{
  "hop_length": 160,
  "norm": "batchnorm",
  "stem": "single"
}
Rows from block 6, named by matrix and row number. Rows with one number belong to one channel. Each number is 200 + 20 x the weight over its row's rms, rounded and kept within 0 to 999. All counts start at 0. After the name is the row's rms in percent of the matrix's.
# convs1: first pointwise conv (model.blocks.6.convs.1.weight, 128x128x1), inputs 0-127
# convs3: second pointwise conv (model.blocks.6.convs.3.weight, 128x128x1, transposed), outputs 0-127
convs1.36,104,200,200,231,200,200,200,200,200,200,200,200,182,200,200,228,181,182,230,200,154,200,200,200,200,213,200,200,139,191,227,219,200,200,207,200,200,200,200,200,234,225,200,200,200,200,167,200,170,200,155,128,234,244,194,200,200,145,200,200,176,200,200,178,200,227,200,170,200,200,200,200,200,200,200,200,200,200,200,200,228,200,200,200,200,200,124,200,200,200,200,200,200,232,200,200,200,200,200,169,200,200,200,200,200,164,223,200,200,182,200,200,221,200,187,200,200,156,200,173,200,240,200,228,161,244,172,200,200
convs3.36,094,206,235,200,200,262,200,254,238,200,227,158,200,200,200,200,194,200,200,200,251,200,200,200,200,166,200,200,200,200,200,233,200,200,200,161,200,200,204,200,200,200,200,172,200,200,221,200,200,200,200,200,200,200,200,200,200,173,200,200,200,200,200,200,156,262,249,220,172,200,170,200,200,200,229,158,200,200,200,200,183,215,238,200,200,200,200,200,200,269,200,200,200,200,200,200,200,200,200,200,200,181,200,200,200,260,200,200,231,153,200,223,200,200,200,183,200,200,200,200,231,234,200,200,200,200,235,200,200
convs1.43,106,200,200,140,200,200,200,200,200,242,200,200,185,232,200,200,248,200,200,200,200,158,200,210,181,200,200,222,200,256,200,200,200,200,200,200,200,200,238,173,200,200,171,200,220,159,200,200,200,200,200,165,200,200,200,200,244,200,232,180,200,200,200,229,127,200,199,200,232,200,200,200,200,200,150,200,200,229,200,200,217,200,200,200,200,200,200,200,200,200,215,200,200,200,171,200,178,230,188,182,200,217,200,200,200,200,200,200,167,200,200,200,200,200,219,200,176,153,162,165,200,200,200,124,200,200,200,200,200
convs3.43,113,200,183,256,200,200,200,246,200,200,157,200,217,226,200,174,256,144,200,232,255,233,200,200,200,200,183,200,200,200,200,179,166,200,200,200,200,200,171,200,215,200,200,200,200,200,218,200,180,200,200,200,200,200,200,200,200,200,200,200,200,200,226,247,200,200,222,223,243,200,200,200,200,200,200,200,200,217,200,200,252,200,201,200,200,200,234,200,200,155,223,200,200,200,200,200,157,200,264,208,200,200,200,236,200,200,188,188,200,200,200,200,200,212,200,200,252,200,244,200,200,200,171,200,236,200,200,200,200
convs1.48,093,200,200,200,200,200,200,200,200,200,200,220,158,295,175,200,200,200,200,171,218,200,200,200,194,200,200,200,200,200,200,200,170,200,200,200,200,200,200,224,200,200,205,200,200,200,200,200,158,200,200,200,200,200,200,200,200,209,163,200,161,152,200,200,200,248,200,200,200,200,200,200,200,200,200,200,200,260,200,200,130,200,151,226,200,200,200,200,200,170,197,200,200,200,200,200,157,177,200,200,200,200,200,169,200,200,120,179,200,200,175,200,200,200,200,200,159,200,200,219,200,200,200,200,247,200,200,200,200
convs3.48,110,200,200,200,200,200,166,176,200,136,200,226,200,200,200,200,200,200,200,205,246,246,169,200,181,200,169,244,200,236,200,200,200,200,236,234,200,180,227,200,200,200,200,200,200,176,200,200,200,233,210,200,188,200,200,200,200,200,200,200,240,157,153,200,200,200,250,200,239,173,200,175,200,200,200,212,200,218,229,200,200,148,200,200,200,200,200,240,200,200,200,200,176,200,200,200,177,200,192,205,224,200,200,200,200,200,200,200,200,200,200,242,171,200,200,243,212,200,237,200,248,200,200,200,200,200,200,200,146
convs1.51,097,200,200,242,200,135,200,237,200,200,200,200,189,200,200,264,200,200,200,224,200,227,174,200,200,200,200,175,200,200,148,181,200,200,200,200,200,188,200,212,200,200,230,200,170,200,131,200,200,200,200,200,200,175,200,200,182,200,200,200,200,200,200,200,200,200,218,200,200,200,214,200,200,200,200,200,237,220,219,174,223,249,200,200,200,200,230,152,193,200,200,200,200,200,200,200,200,151,175,200,200,200,200,200,158,165,171,200,200,200,178,200,200,226,248,200,224,200,200,200,155,180,200,200,256,200,200,200,200
convs3.51,096,168,200,200,200,200,219,200,200,200,200,200,200,200,263,200,200,245,200,200,200,200,200,200,200,281,171,224,209,200,226,200,189,178,200,200,200,200,164,200,200,218,200,223,168,200,161,200,200,200,183,200,187,200,200,216,157,229,164,200,200,200,171,200,200,200,156,170,200,200,200,200,200,231,200,200,152,165,200,200,200,200,200,236,176,200,200,225,176,200,200,200,200,229,176,200,200,200,200,200,200,200,230,258,200,200,200,200,156,200,251,200,219,200,200,224,176,200,200,200,200,200,219,188,241,200,200,200,200
convs1.52,092,200,196,200,200,200,200,200,200,200,160,200,200,200,180,200,200,161,200,200,200,236,153,200,200,200,220,172,200,200,200,200,200,244,200,200,200,200,200,200,200,200,200,206,200,200,139,200,200,200,200,200,248,138,200,155,161,200,161,200,200,200,200,200,200,200,236,200,200,200,200,251,200,200,177,200,162,200,233,200,200,200,200,218,200,251,200,200,200,200,200,159,200,182,170,200,200,168,200,200,200,200,200,200,200,251,200,235,200,248,200,200,200,200,200,200,200,192,200,200,246,246,200,200,200,158,200,200,200
convs3.52,108,200,200,200,200,200,200,229,200,174,243,173,200,200,163,200,200,229,200,200,193,219,162,226,176,180,200,162,200,240,200,218,233,226,200,200,245,200,200,200,200,200,200,163,200,235,130,200,200,200,200,220,237,200,161,200,200,200,200,200,216,155,200,200,200,200,200,200,216,175,185,200,200,200,200,200,200,200,200,200,230,276,177,200,200,200,200,200,237,200,200,221,152,200,218,200,200,200,200,200,200,200,194,200,230,200,200,200,200,200,163,191,200,242,200,191,200,171,200,200,242,228,200,200,200,221,200,181,200
convs1.54,094,200,220,200,200,200,221,200,200,193,200,200,200,200,200,267,229,200,200,200,200,200,200,200,200,200,200,200,200,200,200,200,200,200,200,200,218,200,200,200,200,200,200,200,230,178,96,200,195,200,200,200,200,260,200,200,97,222,230,200,200,200,200,200,200,200,200,239,180,231,200,200,200,200,200,200,224,200,200,200,200,166,200,200,200,200,200,200,200,200,200,200,200,200,200,200,200,211,239,200,229,200,200,237,200,200,200,177,200,200,200,212,169,200,200,233,250,179,200,200,200,200,150,200,200,215,200,200,200
convs3.54,111,200,200,200,168,200,200,200,188,220,200,154,209,154,200,166,171,200,200,200,200,200,200,200,200,200,152,200,200,200,200,200,200,200,200,159,200,200,222,200,200,271,200,177,173,200,160,200,200,222,200,200,200,200,200,151,200,200,218,200,200,200,219,200,200,200,200,200,200,161,200,200,221,200,200,200,200,200,200,200,200,183,200,200,173,200,179,200,200,222,200,181,200,200,200,240,143,200,200,231,200,200,200,200,252,248,200,164,200,200,200,200,167,184,200,200,177,200,160,200,214,168,200,163,200,172,237,147,200
convs1.55,099,241,200,200,200,200,200,200,244,197,200,200,219,211,208,200,200,200,200,237,200,200,200,169,200,200,200,200,200,212,200,200,200,244,152,225,200,200,200,168,152,159,269,200,200,200,200,186,200,200,219,200,290,200,248,140,156,200,200,200,237,211,200,200,200,200,200,211,200,200,200,250,200,200,212,200,200,200,200,200,200,218,200,200,175,200,200,182,200,200,200,200,200,200,170,200,200,200,200,228,200,249,180,223,200,200,200,200,200,200,200,200,200,200,200,200,200,166,200,200,200,200,200,200,200,177,200,167,200
convs3.55,100,200,200,182,200,200,200,200,169,165,180,200,200,200,179,200,218,200,200,170,200,200,200,200,180,200,200,200,200,200,200,153,200,220,200,200,200,200,177,145,200,160,190,200,200,200,200,243,200,196,200,200,200,246,200,200,200,200,200,200,229,166,160,224,200,233,200,200,200,200,200,200,200,141,200,200,200,200,200,234,200,224,200,200,200,252,237,200,200,200,156,200,200,200,200,200,200,200,200,187,150,200,200,200,182,200,200,238,200,180,170,235,200,230,200,154,200,200,200,159,252,235,200,200,200,200,200,244,185
convs1.57,105,176,200,200,200,182,200,200,171,176,200,200,200,200,223,200,200,200,200,200,200,200,200,274,200,200,200,200,200,236,200,200,200,200,200,200,162,200,200,200,200,200,240,254,195,200,200,200,200,200,261,200,200,171,200,200,158,200,182,200,200,243,200,167,245,200,247,200,182,219,200,200,200,198,195,175,200,200,200,200,200,200,200,200,200,200,229,200,200,200,200,170,200,200,178,171,162,200,200,231,135,200,236,200,200,200,172,200,226,146,200,200,200,200,200,200,200,200,200,244,200,200,231,200,229,172,173,200,200
convs3.57,095,200,200,200,200,200,200,200,200,159,246,200,200,200,200,213,200,247,200,200,191,200,200,182,200,200,200,200,177,200,200,227,224,259,200,200,200,200,200,200,200,229,145,200,200,200,200,174,200,200,200,200,209,200,200,200,200,200,200,240,200,153,200,200,200,200,160,200,200,200,200,200,200,200,200,275,200,228,200,200,200,200,200,172,200,200,200,150,226,200,200,200,200,200,231,200,200,200,200,200,200,200,200,177,200,236,118,200,200,200,141,200,235,200,229,200,200,200,200,200,200,200,200,165,200,166,200,171,175
convs1.58,098,182,200,200,200,200,200,232,240,200,200,200,200,200,200,200,200,200,200,200,200,155,186,200,200,200,151,200,215,200,200,164,218,167,200,200,154,200,200,200,200,200,200,200,200,200,200,200,148,200,200,200,161,249,200,157,200,200,200,200,230,200,200,200,200,200,200,200,200,200,224,200,234,187,200,200,153,200,211,200,200,175,200,200,200,200,246,212,200,200,200,200,121,200,264,200,200,200,200,140,179,195,202,200,200,200,220,179,200,200,201,166,200,200,200,162,262,200,215,200,200,200,200,200,200,200,200,200,200
convs3.58,104,221,200,200,200,200,146,200,145,200,200,187,200,200,200,170,200,249,200,200,200,200,200,200,200,155,200,200,161,253,200,200,200,200,200,200,200,175,200,125,200,200,173,200,200,200,200,200,200,200,238,149,200,200,200,177,200,200,224,236,210,200,200,200,235,200,200,166,200,173,200,187,249,140,194,200,200,200,200,200,233,200,200,200,200,226,200,200,193,200,200,200,200,158,200,175,207,200,200,200,200,200,236,200,221,200,234,217,200,200,200,200,204,200,200,244,229,200,169,200,200,200,200,220,200,200,200,200,179
convs1.62,107,200,200,200,200,211,200,200,178,200,175,236,200,200,200,225,200,200,200,171,200,200,238,200,238,200,200,200,200,132,240,200,200,200,200,200,200,214,200,231,200,200,200,200,218,200,200,200,200,200,200,200,200,200,200,200,200,238,178,164,150,200,241,200,200,200,200,200,200,210,200,183,200,200,225,200,200,200,217,250,136,200,167,200,208,200,226,200,200,200,151,221,200,200,200,227,200,153,241,221,200,200,200,250,194,200,183,134,200,200,200,200,160,200,200,200,200,200,200,200,200,214,200,200,200,149,200,200,200
convs3.62,099,200,234,200,200,140,200,200,200,200,220,200,240,148,232,200,200,200,200,229,200,200,200,200,192,230,200,161,200,146,200,200,183,200,200,200,200,200,200,200,200,200,197,200,183,200,200,200,200,200,200,227,200,200,211,170,200,200,238,177,200,200,243,200,200,200,200,200,200,200,223,200,200,200,200,200,200,200,169,200,200,226,200,200,136,200,200,200,200,150,200,185,182,200,211,148,200,200,263,200,200,220,200,246,253,200,200,200,200,200,200,200,200,200,200,234,200,200,182,200,200,131,200,225,200,200,200,200,200
convs1.63,102,200,200,200,175,156,158,200,200,174,200,200,175,214,200,212,223,200,200,200,242,200,200,224,191,200,230,200,200,200,254,200,200,200,234,200,216,200,200,200,217,200,200,200,225,195,200,200,199,187,200,200,200,200,200,200,178,237,246,200,200,145,200,200,200,144,200,200,236,264,200,164,200,200,200,200,200,265,200,200,200,267,200,200,200,249,215,200,200,200,189,200,200,200,200,200,200,200,158,200,245,200,200,200,169,229,200,183,200,200,200,200,200,216,200,200,200,200,200,200,200,200,200,200,200,227,220,200,179
convs3.63,099,134,200,200,197,200,200,200,200,200,200,200,221,200,200,200,200,200,200,200,226,200,174,200,200,200,200,200,200,200,200,200,200,180,200,200,200,200,154,200,211,200,170,200,200,200,200,200,200,200,200,165,126,200,200,200,273,200,200,182,200,200,200,243,200,218,198,157,200,200,200,130,200,199,173,162,200,200,192,200,200,200,200,223,200,200,200,200,200,161,151,200,240,200,160,200,200,216,200,227,200,200,200,200,200,200,228,200,200,200,208,215,200,200,200,200,200,200,200,235,236,200,200,164,239,200,254,200,200
convs1.66,097,200,224,200,241,191,200,184,200,200,200,200,187,200,239,200,200,142,200,200,200,259,200,200,150,200,159,200,164,200,185,210,200,160,200,200,200,200,200,200,167,232,200,200,200,200,200,200,253,204,200,251,200,200,176,200,160,200,200,200,200,200,200,200,200,250,200,200,190,161,232,232,200,200,200,149,216,252,200,200,232,200,200,200,200,200,137,172,200,187,200,188,200,200,200,200,200,200,200,200,200,200,200,200,200,200,200,231,200,200,200,200,244,200,166,200,200,204,200,200,180,200,223,200,200,200,200,200,200
convs3.66,101,200,200,200,200,200,168,171,189,200,269,200,200,147,200,200,200,200,200,200,225,200,237,200,200,200,200,220,200,200,200,200,155,200,200,200,200,200,242,200,200,149,173,158,226,180,200,200,200,200,200,163,200,218,200,200,200,200,200,166,200,200,200,200,200,242,237,200,200,200,200,200,200,174,200,200,200,200,150,200,200,164,244,159,200,200,177,200,200,175,200,169,200,200,200,200,200,222,200,200,200,200,200,200,252,200,245,218,265,200,200,248,200,186,200,179,200,200,200,200,200,200,200,200,200,200,214,200,200
convs1.67,102,200,200,223,200,243,200,200,200,200,154,200,200,200,200,200,200,242,185,200,200,200,200,200,262,208,152,181,200,200,200,200,200,200,184,181,200,200,200,200,200,200,237,200,200,200,200,200,200,200,200,200,200,200,200,200,167,182,175,200,200,200,200,200,200,200,227,200,165,200,160,172,264,200,229,230,200,229,200,200,200,161,200,200,200,237,212,200,164,185,235,200,216,200,200,200,200,200,200,200,242,180,200,200,174,216,169,135,200,200,200,250,150,200,200,200,200,200,181,252,200,200,224,200,200,200,200,200,200
convs3.67,111,165,248,200,200,215,200,231,200,178,200,167,234,200,223,181,200,200,200,200,228,200,142,200,200,243,232,200,200,200,200,200,200,200,225,200,200,200,180,120,200,168,200,200,200,200,200,200,235,181,222,200,183,200,200,200,237,200,230,200,186,200,182,200,200,213,200,149,200,203,200,200,200,200,165,165,224,200,200,200,175,229,212,200,200,183,200,174,184,200,200,200,200,231,200,200,234,200,178,200,240,200,157,157,200,200,200,200,200,200,200,200,200,200,200,246,200,200,200,200,238,200,200,200,200,155,200,200,212
convs1.70,094,200,200,200,249,200,200,168,200,200,203,232,200,200,200,200,225,200,200,200,200,200,200,200,230,187,200,200,200,200,200,200,136,155,200,200,200,200,200,200,200,200,226,200,200,200,200,178,200,217,188,200,200,200,200,200,200,168,182,200,200,200,200,216,200,222,169,241,234,267,206,190,200,200,200,182,200,230,200,200,200,200,200,200,249,200,200,146,228,200,200,200,200,164,200,200,200,151,200,171,200,200,216,200,200,154,200,133,200,200,200,200,200,200,200,200,200,200,200,200,178,200,175,200,221,200,153,247,155
convs3.70,105,200,200,200,200,200,200,200,245,162,200,200,259,224,200,200,200,167,200,227,200,200,182,215,234,221,200,200,200,180,173,252,230,200,200,200,200,200,200,200,181,223,250,230,200,235,200,200,200,224,224,200,200,156,200,200,200,200,200,232,153,238,200,200,245,200,200,200,200,200,200,200,200,200,154,173,200,200,229,200,220,221,194,229,200,219,200,200,200,200,200,200,182,194,200,200,200,200,200,200,200,200,200,200,158,200,200,200,158,200,166,170,200,200,252,200,200,200,200,247,200,200,200,254,200,200,200,200,200
convs1.74,104,175,200,259,200,200,200,200,200,200,171,200,200,224,146,200,154,200,221,146,200,200,193,220,235,200,200,248,175,200,200,200,200,176,200,195,200,200,200,200,200,200,200,169,163,200,200,169,200,200,200,198,200,200,200,200,200,200,162,229,200,224,223,152,245,200,208,200,200,227,200,200,226,200,200,200,193,200,200,200,200,200,200,200,200,200,200,200,200,200,200,200,200,200,177,200,200,200,200,200,160,200,206,200,200,200,200,142,222,200,258,145,172,200,200,169,200,200,200,200,237,200,212,200,200,184,139,200,200
convs3.74,105,159,228,200,200,200,200,148,200,200,200,167,225,231,200,163,162,200,200,200,200,172,200,200,233,190,200,200,200,200,200,200,221,200,229,150,200,200,203,200,172,200,209,200,213,200,179,215,200,200,200,200,180,200,200,200,173,200,200,205,200,225,200,228,239,230,200,200,200,143,200,251,200,200,128,207,200,200,200,200,200,200,200,200,200,200,195,200,200,250,200,200,200,200,200,200,166,200,162,176,200,200,200,200,223,200,222,200,165,200,171,200,200,154,200,200,200,200,157,245,200,200,200,200,200,150,200,200,200
convs1.75,101,200,200,200,200,175,197,200,200,200,212,200,200,183,226,200,200,200,200,242,200,229,156,200,200,200,158,200,200,200,200,200,174,200,168,200,200,200,200,200,200,200,200,194,200,232,200,200,240,200,200,200,214,200,200,228,200,200,159,200,200,200,200,200,233,244,224,227,200,200,170,165,200,232,258,200,200,200,244,200,200,200,200,200,231,200,200,200,200,132,200,200,200,200,200,171,200,200,200,200,200,200,226,200,157,200,191,151,200,200,183,200,200,181,200,200,200,200,200,237,200,261,200,200,255,200,147,216,200
convs3.75,092,200,200,200,200,239,203,200,200,183,160,200,200,200,200,200,200,200,200,200,200,200,181,215,200,200,200,200,200,200,200,168,200,200,264,194,200,200,200,232,200,200,200,151,200,181,200,200,200,200,163,200,200,168,200,255,161,200,200,200,200,200,200,200,200,200,200,245,200,168,200,200,200,200,162,152,200,218,200,200,200,200,200,200,200,200,200,200,200,267,220,158,271,200,200,265,200,200,200,167,200,164,200,200,240,200,200,200,200,230,151,169,200,200,200,200,200,200,200,200,200,200,200,200,200,200,200,200,200
convs1.76,095,200,200,159,200,214,200,200,176,183,200,200,200,200,200,163,200,200,200,230,211,232,283,200,200,200,200,200,200,200,280,221,200,200,200,200,200,200,200,200,249,200,200,200,200,200,228,200,200,200,200,164,200,231,200,248,159,242,164,200,200,200,200,200,200,200,200,200,143,215,200,200,200,200,200,200,200,229,200,168,200,200,176,200,200,200,200,227,200,166,200,200,200,228,200,200,200,237,200,181,240,200,200,200,200,197,200,139,200,200,200,214,200,200,200,220,200,200,200,200,220,242,200,200,200,205,177,200,200
convs3.76,106,242,200,138,200,200,200,173,200,226,200,175,210,200,200,200,200,164,200,200,200,200,156,237,200,140,160,200,200,219,200,200,200,200,200,200,246,200,200,200,200,200,200,200,189,200,187,252,153,200,200,200,153,200,200,200,200,200,200,208,200,200,200,200,200,218,200,180,200,223,169,184,200,200,200,200,258,187,248,200,200,171,164,170,200,170,200,171,249,200,200,213,200,169,200,200,200,156,200,200,200,200,200,200,200,200,170,171,200,224,215,175,200,200,200,200,200,200,200,200,231,200,200,222,200,200,200,200,181
convs1.81,104,200,200,200,200,200,174,146,200,166,209,212,200,228,200,200,200,200,200,200,205,200,200,200,200,200,200,223,200,200,200,200,159,200,200,200,243,200,200,236,200,200,200,200,200,232,188,200,200,200,200,200,200,246,200,224,200,200,137,200,178,200,200,200,171,239,170,200,172,200,159,217,200,200,200,151,200,233,200,200,200,200,236,200,214,239,200,200,200,200,257,200,200,210,200,200,200,200,229,200,200,146,253,200,176,200,186,200,200,230,200,232,200,200,200,241,187,200,200,200,200,200,200,151,232,238,200,200,200
convs3.81,099,200,200,200,200,159,200,200,200,200,240,241,175,200,200,200,200,200,200,200,200,200,200,174,152,200,200,200,200,200,200,200,200,200,181,196,200,216,200,200,200,222,216,200,200,185,200,155,200,200,200,245,200,200,221,224,142,200,237,200,200,200,200,200,256,200,142,240,234,212,230,229,124,200,217,214,200,191,200,200,200,200,200,200,200,200,175,200,200,162,200,168,200,200,200,200,200,200,200,167,197,200,238,200,200,200,200,200,224,200,200,200,200,200,200,175,200,200,251,168,200,200,147,200,200,200,200,179,200
convs1.82,108,200,186,200,171,200,173,200,200,200,140,200,200,171,200,178,169,200,200,200,200,200,200,221,189,200,200,200,200,200,228,200,200,200,200,200,156,200,200,200,170,200,200,149,200,236,203,200,200,200,200,193,200,150,200,200,200,200,200,200,193,200,250,200,200,200,254,200,200,200,200,200,200,224,200,200,200,200,200,200,151,164,200,200,200,185,254,200,200,158,200,223,200,200,200,241,247,198,200,213,200,200,200,233,200,244,200,162,235,235,200,149,200,200,200,156,201,200,200,189,200,200,235,200,228,200,200,200,200
convs3.82,101,200,200,178,171,200,200,200,200,200,158,200,200,164,200,200,173,200,166,200,181,200,176,167,200,217,200,155,200,200,200,200,200,200,210,200,158,200,200,200,200,200,200,136,200,200,147,200,151,244,200,221,200,169,179,200,200,200,200,200,200,200,200,200,226,183,167,200,200,157,200,200,200,200,156,200,200,200,200,232,200,200,200,200,171,213,200,200,223,200,200,174,181,200,225,173,200,200,200,171,235,200,230,200,200,200,200,200,200,200,200,200,200,200,222,200,164,200,156,200,200,200,200,153,180,200,154,142,200
convs1.83,097,155,275,200,200,200,200,200,200,200,200,241,200,200,200,200,200,200,200,162,200,200,200,207,200,200,200,200,119,200,200,200,200,200,200,205,200,248,216,200,200,269,200,200,230,200,217,200,200,200,200,200,207,200,200,227,200,200,200,206,262,200,200,200,254,200,200,200,200,242,200,200,200,200,168,203,186,200,200,200,200,200,200,193,200,200,200,200,200,200,166,200,200,220,145,198,200,200,200,230,250,200,202,200,200,253,200,200,200,200,200,200,200,200,200,200,200,200,200,200,200,200,200,148,189,200,200,165,200
convs3.83,099,200,200,237,200,200,200,242,223,200,166,200,200,224,132,200,212,200,200,200,200,200,134,164,200,200,200,249,200,200,200,171,200,200,200,170,174,223,200,200,200,200,258,211,200,197,232,200,200,200,244,200,200,170,221,200,200,200,200,200,200,200,200,200,200,200,200,200,200,200,157,200,266,190,156,200,200,232,180,200,185,200,228,227,200,200,155,200,200,200,200,200,200,200,200,200,200,200,200,200,200,156,200,200,200,200,200,200,200,200,200,200,246,200,226,159,200,200,200,200,234,200,200,200,200,200,167,200,200
convs1.88,093,244,200,200,200,200,200,183,200,200,220,200,187,235,200,200,200,200,200,148,200,200,200,200,237,200,185,188,200,200,238,200,200,200,200,200,183,200,200,200,200,200,200,200,164,200,182,200,200,200,200,162,159,200,200,200,173,185,200,256,237,200,200,200,200,200,200,214,200,200,210,200,242,200,200,200,200,276,200,217,200,200,200,200,238,200,200,175,225,200,200,200,200,200,200,200,143,200,200,142,174,200,245,200,200,200,200,200,200,200,200,200,200,200,200,221,246,200,200,200,200,200,194,225,200,200,168,200,121
convs3.88,101,155,200,200,200,271,200,200,232,200,201,200,171,200,103,200,200,240,220,200,194,200,200,200,200,200,200,200,200,245,200,200,167,200,200,200,200,200,232,184,200,200,200,153,200,200,200,155,200,178,200,200,200,200,161,200,228,200,200,200,200,138,186,200,200,200,200,200,153,200,200,143,216,200,200,200,200,200,200,200,200,200,200,200,200,200,200,200,200,223,200,230,200,200,228,238,182,200,200,239,200,200,200,200,200,200,200,233,200,200,223,200,200,200,238,200,193,200,182,200,200,200,200,175,200,200,200,200,200
convs1.89,097,200,221,200,200,200,200,200,200,200,200,200,200,200,200,200,173,200,200,177,200,222,200,200,165,200,200,200,170,200,200,200,219,200,225,200,200,151,158,200,217,200,200,200,263,161,200,200,200,200,200,158,274,200,200,160,200,200,239,200,200,232,200,200,200,176,200,200,196,245,200,200,200,200,200,233,159,200,216,200,200,200,200,200,154,234,118,200,191,221,197,200,200,200,200,200,200,200,228,200,176,200,164,200,200,200,200,200,200,200,200,200,200,200,200,200,200,200,200,200,200,200,158,200,160,200,249,200,200
convs3.89,101,234,175,200,200,200,200,200,200,200,200,250,200,200,200,211,222,200,200,258,200,200,200,158,200,134,200,200,200,200,184,200,169,167,200,228,240,200,200,200,208,200,200,200,200,159,230,200,200,200,200,256,200,210,200,200,200,152,239,200,200,232,216,200,200,200,200,200,200,244,200,200,206,200,200,231,219,200,200,200,245,200,200,200,200,230,200,200,161,200,200,200,200,147,208,246,234,172,200,237,178,200,200,200,200,200,219,200,200,200,200,200,200,200,200,200,200,200,200,200,200,254,200,222,200,200,166,200,200
convs1.93,101,200,200,200,200,244,200,200,201,200,220,200,200,200,200,200,162,200,200,200,236,200,200,200,200,200,200,154,183,200,200,200,200,200,200,200,200,200,200,214,200,200,200,200,222,200,217,200,200,200,180,200,223,200,200,166,200,170,239,279,200,234,200,200,217,166,200,191,220,200,200,200,200,169,200,200,200,200,200,262,200,200,200,200,204,200,200,200,224,201,184,200,200,200,200,200,243,200,200,200,200,168,200,218,279,177,278,200,206,223,200,200,200,200,200,200,200,200,200,200,200,165,200,200,143,200,200,232,168
convs3.93,111,200,200,271,200,182,200,200,200,200,246,226,200,228,200,203,200,200,274,263,200,200,200,200,223,200,200,200,200,200,175,200,200,200,200,232,225,200,200,156,200,200,200,245,219,200,200,200,200,188,200,200,200,200,200,229,200,200,241,166,200,200,200,200,177,200,248,200,200,200,200,200,200,228,200,200,200,200,222,200,200,200,182,200,200,200,174,236,172,239,200,210,153,200,188,200,229,200,200,200,200,225,200,200,200,200,255,200,200,200,165,156,200,173,200,185,219,224,200,200,184,200,200,220,200,212,200,200,222
convs1.98,097,200,200,270,200,200,200,200,179,200,148,204,200,200,200,183,200,200,200,167,200,200,200,200,200,200,200,233,200,200,200,200,200,200,200,200,200,217,193,200,200,169,166,200,200,200,200,200,200,200,200,200,200,200,200,200,173,209,200,200,200,200,200,200,200,200,160,191,177,200,200,200,168,200,200,200,200,200,200,200,200,170,258,202,175,200,200,166,163,200,200,200,200,223,200,200,200,200,200,200,200,164,124,200,140,226,105,200,224,200,200,228,200,216,200,200,149,200,177,200,200,212,177,203,200,226,200,200,200
convs3.98,089,200,200,200,200,240,200,232,200,200,200,200,200,200,200,157,200,200,200,158,222,170,200,200,166,238,225,200,239,200,200,200,200,200,200,200,200,215,173,200,200,200,223,200,167,200,200,200,200,200,200,200,200,200,200,200,200,138,200,200,158,159,200,200,200,200,177,200,200,200,158,200,200,200,200,167,200,200,157,200,200,226,200,200,200,200,200,200,200,200,246,175,262,200,200,200,200,240,200,200,200,191,166,200,200,200,200,200,200,200,231,200,200,200,200,260,200,175,270,167,200,251,200,200,200,200,200,200,208
convs1.102,106,213,200,200,200,155,200,200,200,200,200,200,200,200,200,163,177,200,200,200,200,200,213,200,200,200,200,200,200,200,131,200,200,200,200,227,200,163,200,200,200,200,224,200,200,160,225,191,175,198,209,200,200,157,200,180,184,200,200,200,208,260,213,200,200,200,242,200,126,223,209,200,200,251,200,200,200,215,200,200,210,200,200,259,200,283,165,200,200,200,200,200,200,200,200,200,200,200,191,193,200,217,200,178,200,200,200,213,200,175,200,231,200,200,200,200,200,200,200,255,200,200,240,200,200,200,200,200,212
convs3.102,106,200,250,189,169,251,200,200,200,200,200,200,200,200,200,170,200,200,200,200,200,200,200,218,200,200,200,200,239,200,200,200,234,200,200,200,200,294,200,200,223,200,200,200,200,200,200,212,200,200,200,256,237,200,286,200,200,200,200,168,200,239,200,239,200,236,200,200,200,200,189,200,200,200,200,200,200,200,223,200,200,200,237,200,200,200,200,200,162,200,175,200,200,200,256,200,200,200,185,164,200,214,200,200,200,239,200,200,200,200,200,200,171,200,174,226,186,200,200,200,200,200,200,200,200,200,200,237,200
convs1.104,095,200,200,200,200,257,200,200,230,200,200,200,200,235,200,200,143,200,200,178,160,200,200,200,200,200,200,200,200,200,200,200,200,256,162,200,200,242,200,200,136,200,200,200,200,200,200,200,200,229,200,183,200,200,247,152,200,200,200,252,200,200,231,200,200,200,200,200,200,189,200,200,274,200,200,221,200,200,154,260,200,233,200,200,200,200,200,200,200,200,200,196,200,200,200,200,200,200,212,200,243,200,200,200,200,200,200,200,200,250,200,200,200,176,170,200,200,200,200,200,200,228,200,200,206,200,200,234,200
convs3.104,105,200,200,200,200,193,200,183,200,281,200,200,230,170,200,200,170,200,200,200,200,219,253,200,200,200,200,200,200,200,200,182,174,223,200,200,200,200,200,233,200,200,178,200,200,160,200,200,167,251,200,200,176,200,200,148,149,200,200,180,172,236,200,226,225,200,200,200,200,223,200,200,211,200,251,200,200,200,200,200,172,200,200,200,200,200,200,200,200,151,174,200,216,200,200,200,200,226,200,200,181,200,255,200,200,200,242,200,239,200,200,211,147,200,200,200,200,200,163,200,171,200,200,200,200,181,199,200,200
convs1.110,100,200,255,200,200,200,200,200,200,220,200,200,200,200,200,200,200,200,180,172,137,174,200,123,239,162,200,200,177,200,172,200,200,200,200,173,200,188,236,200,200,200,200,253,200,200,200,241,200,237,200,186,200,200,200,200,200,200,200,200,228,168,200,200,200,200,200,200,200,159,200,200,200,200,200,223,200,256,219,177,200,200,200,200,200,200,200,191,171,200,200,200,221,200,200,200,157,200,200,200,128,164,200,200,200,158,200,200,200,200,200,229,200,200,200,200,200,200,163,200,200,200,200,169,200,229,200,200,200
convs3.110,096,200,200,200,200,200,200,200,200,200,200,200,200,200,218,214,227,200,241,126,200,200,200,200,200,200,200,200,200,200,253,200,200,200,200,200,200,200,200,200,200,159,200,200,200,200,200,123,180,200,200,125,177,200,200,200,200,159,200,200,200,200,200,189,220,244,200,200,200,200,200,200,200,164,167,200,200,200,200,200,200,200,200,200,154,200,200,160,200,200,200,200,200,239,155,200,200,200,200,236,142,200,200,200,200,150,200,200,200,176,200,200,168,200,200,200,200,190,200,182,146,200,200,200,200,200,200,200,200